A small encoder-decoder audio transcriber, trained from scratch: encoder arch transformer.
Rows from expert 2 of block 9 of the audio encoder, named by matrix and row number. Rows with one number belong to one neuron. Each number is 128 + 24 x the weight over the matrix's rms, rounded and kept within 0 to 255. All counts start at 0.
# up: expert up (encoder.blocks.9.mlp.up, 8x160x320), inputs 0-106
# down: expert down (encoder.blocks.9.mlp.down, 8x320x160, transposed), outputs 0-106
up.151 [120 148  98 137 122 118 124  95 127  87 121  98 118 142 103 124 121 174 159 109 122  79 150 117 132 117 103 141 125 137 118 131 105 121 142 128  73 187 149 176 126 120 107 107 176 128 196 183 134 132 138 154 129 102 139 155 160 126 111 140 121 139 113 127  86 124 137 152 109 109 161  96 145 122 106 142 117 145 103 168 139 139 138  83 114  99  92 147  75 121 126 142  72 161 137 132 122 139 126 162 171 138 106 112 142 139 135]
up.152 [142 138 103 152 158 123  80 134 137 137  92  73 130 102 116 131 158 109 112 104 154 124 156 138 126  95 133 146 150 153 109 151 114 160 146 146 122  95  99 151 120  75 144 119 116 140  89  85 139 130 171 142 125 143  97 161 137 149 140  84 153  88 122 124 142 111 112 147 143 151 167 125 153 118 130 133 148 149 115 153 141 132 168 119 129 102 156  91 169 215 126 143 123 112 113 175 102 117 120 131 142 114 129 134 111 159 132]
up.153 [133 125 124 113 130  86 116 132 164 183 147 200 130 116 159 147 113 137 101 148 101 136 142 104 161 144 101 107  93 122 147 143 143 131 180 120 116 118  96 118  67 109 143 112 102 164 146 105  97 141 103 136 138 128 167  97 120  96 148 121 127 135 126 125 116 121 102 158 139 105 141  95 154 137 111 144 151 138 141 101 124 149 199 137 113 145 143 103 144 111 120 152 187  78 100 103  92 116 150 151 108 123 114 160  93 107 123]
up.154 [131 140 116 112 135 113 153 119 112 111 117 132  98 130 122 122 131 144 104 109 114 162 131 136 135 114 131 138 139 137 143 122 126 149 185 167  92  97 143 105 108 123  93  98 115  84 122 126 106 122 144 145 118 122 132 117 127 154 142 105 112 121 159 106 140 176 136 155 133 150 108 108 117 121 138 135  96 125 121 134 146 130 147 163 103 125 168 121 124 172 114 110  96 160 157 157 104 150 124  88 117 127  97 117 113 119 154]
up.155 [141 104 137 138 142  82 121  96 110 196  81 143  98 142 128 161 121 168 152 136  74  88 117 146 131 106 112 127 166 107 129 105 130 131 117 125 118 155 146 156  90 151 133 134 145 141 158 104 138 136 102 129 108 111 106  92 154 116 150 103 115 113 171 127 120 154 120 124 132 155 121 148  99 171 161 150 105 126 105 146 142 162 129 152 153 114 145 178 132 147 105 140 154 103 103 125 126 113 160 101 171 114 142 192 120  77 102]
up.156 [139 116  93 157 140 117  80 141 151 133 114 123 136 126 136 125 101 165 143 144  95 124  93 122 119 149 109 155  90 127 119 137 167  98 154 134 104 114 113 127 117 142 129  77  99 123 123 125 142 156 106 170  85 167  94 120  94 137 141 107 124 132 152 143 133  99 120 143 130 143 188 136 158 142 141 103 123 164 126 164 139 100 117 116  94 163 114 161 148 129 151 143 110 139 164 148 148 137 132 121 155 130 123 140  98 117 122]
up.157 [143 118 167 158 144 104 120 146 122 144 121 124  76 135 144 126 116 113 117 118 126 110 118 124 122 188 115 126 129 110 149 146 104 119 144 117 138  89 117 131 101 115 112 110 137 112 163 106 124  92 117 143 119 107 149 126 125 134 140 140 138 144 146 109 130  78 132 117 138 144 137  91 152 103 103  98 124 123  83 120 133 134 151 150 121 167 146 106 100 150 120 129 114 132 119 155 108 112 170 119 166  96 139 131 133 125 123]
down.151 [132 130  74 103  91 123 130 100  97 134 149 123 139 171 150 134 134 138 144 145 100 158 136 104 135 114  94 131 129 127 141 113 110  93 109 113 108 115 155 163 106 157 103 128 134 191 107 158  94 122 117 115 202 107  57 123 118 203 101  94 109 133  91 120 157  95 134 166 125 196 111 126 126 162 100 170 148 157 123 124 171 104 104 137 134 156 128 178 137 133  91 131 102 111 137 185 125  72 133 134 124  72 121  94 157  92  77]
down.152 [167 154 157 134 131 145 125  92  86 174 175 147 125 134 138 134 134 112  84  91 104 136 135 143 115 151 145 105 171 122  97 181 107 131 100 126 134 118 107 126 115 130 128  88 104 111 156 125 152  98 130 164 154 118 156 163 111 133 146 154 103 153 123 158 135 135 142 119 100 117 134 146 148 128 154 125 129 167 165 140 136 181 106 153 158 202 141 157 143 105 131 131 100 112 136 151 140 104 135 108 124 103 127 139 107 128 131]
down.153 [159 186 129 112 120 110 129 135  98 109 148 136 143 146 155  98 134 122 132 122 110 120 158 115 165 122 111 111 134 136 143  73 147 118 112 133 134 115 145 114 159 180  94 177 150 130 134  99 132 157  97 142 114 109 130 151 115 131 162 129 148  76 107 134 103  97 164 116 106  95  94 129 130 121 144 138  81 145 101 120 136 159 112 123  72 103 127 173 120 146 122 155 163 121 189 116 102 153  80 159 142 129 143 139  85 109 140]
down.154 [128 145 118 167  68 109  95 118 145 129 164 108 138 124 150 118 116 103 121 113 127 103 139 133 140 159 140 113 129 114 166 128 143 169 142 123 129 155 156 140 130 134 138 135  85 144 129 155 141 164 136 145 130 152 112 131 132 113 140 113 139 127 130 138 158 117 124 131 124  98  94 154 190 100 109 120 164 162 126 108 120 146 136 147  94 180 148 128 132 118 108 151 152 129  96 111 106 137 121 150  90 129 132 121 125 112 112]
down.155 [121 114 157 159 125  92 122 161 120 168  94  70 125 138 114  89  63 120 102 131 116 141 123 140 161 113 122 104 112 132 176 133 107  96  89 156 123 119 163 101 139 166 144 168 175 130 105 190 106 122 166  82 115 156 173 129 132 113 165 150 144 124  73  83 123 130 156 113 121 116 108 172 116 159 120 116  89  57 159 111 148 154 151 129 117  75 166 185 117  55 123 171 129 117  92 114 128 177  81 142 159 108 111 113 128 154 161]
down.156 [121 142 122 126 152 117 124 138 119  94 140 159  99 120 121 142 162 122 127 122 125  99 145 141 124 149 124 134 145  93 126 117 131  85 120 137 107  79 124 155 115  76 115 108 166 147 118 155 113 138 117 117 142  89 138  94 112 154 154 108 156 124 133 133 122 129 136 132 132 123 136 107 146 102 143 141 133 139 169 128 140 131 131 143 104 119 163 126 130 111 134 151 104 136 125 158 112  59 140 120 136 116 123 142 125 114 111]
down.157 [141  97 110 121 139 129 114 149 127  84 154 110 111 145 121 134 175 127 106 118 160  85 137 163 117 167 142 154 138 146  86 130 194 123 100 164 149 155 136  90 128  74 117 146 161 160  85 150 120 152 179 140 144 118 128 137  68 147 149 116 146  99 128 150 112 102 111 116 148 133 114 109 103 148 132 115 140 164 125 105  58  92 108 127 115 102 119  97 125 147 113 128 119 122 156 147 151 183 138 169 117  99 139 131 147 123 118]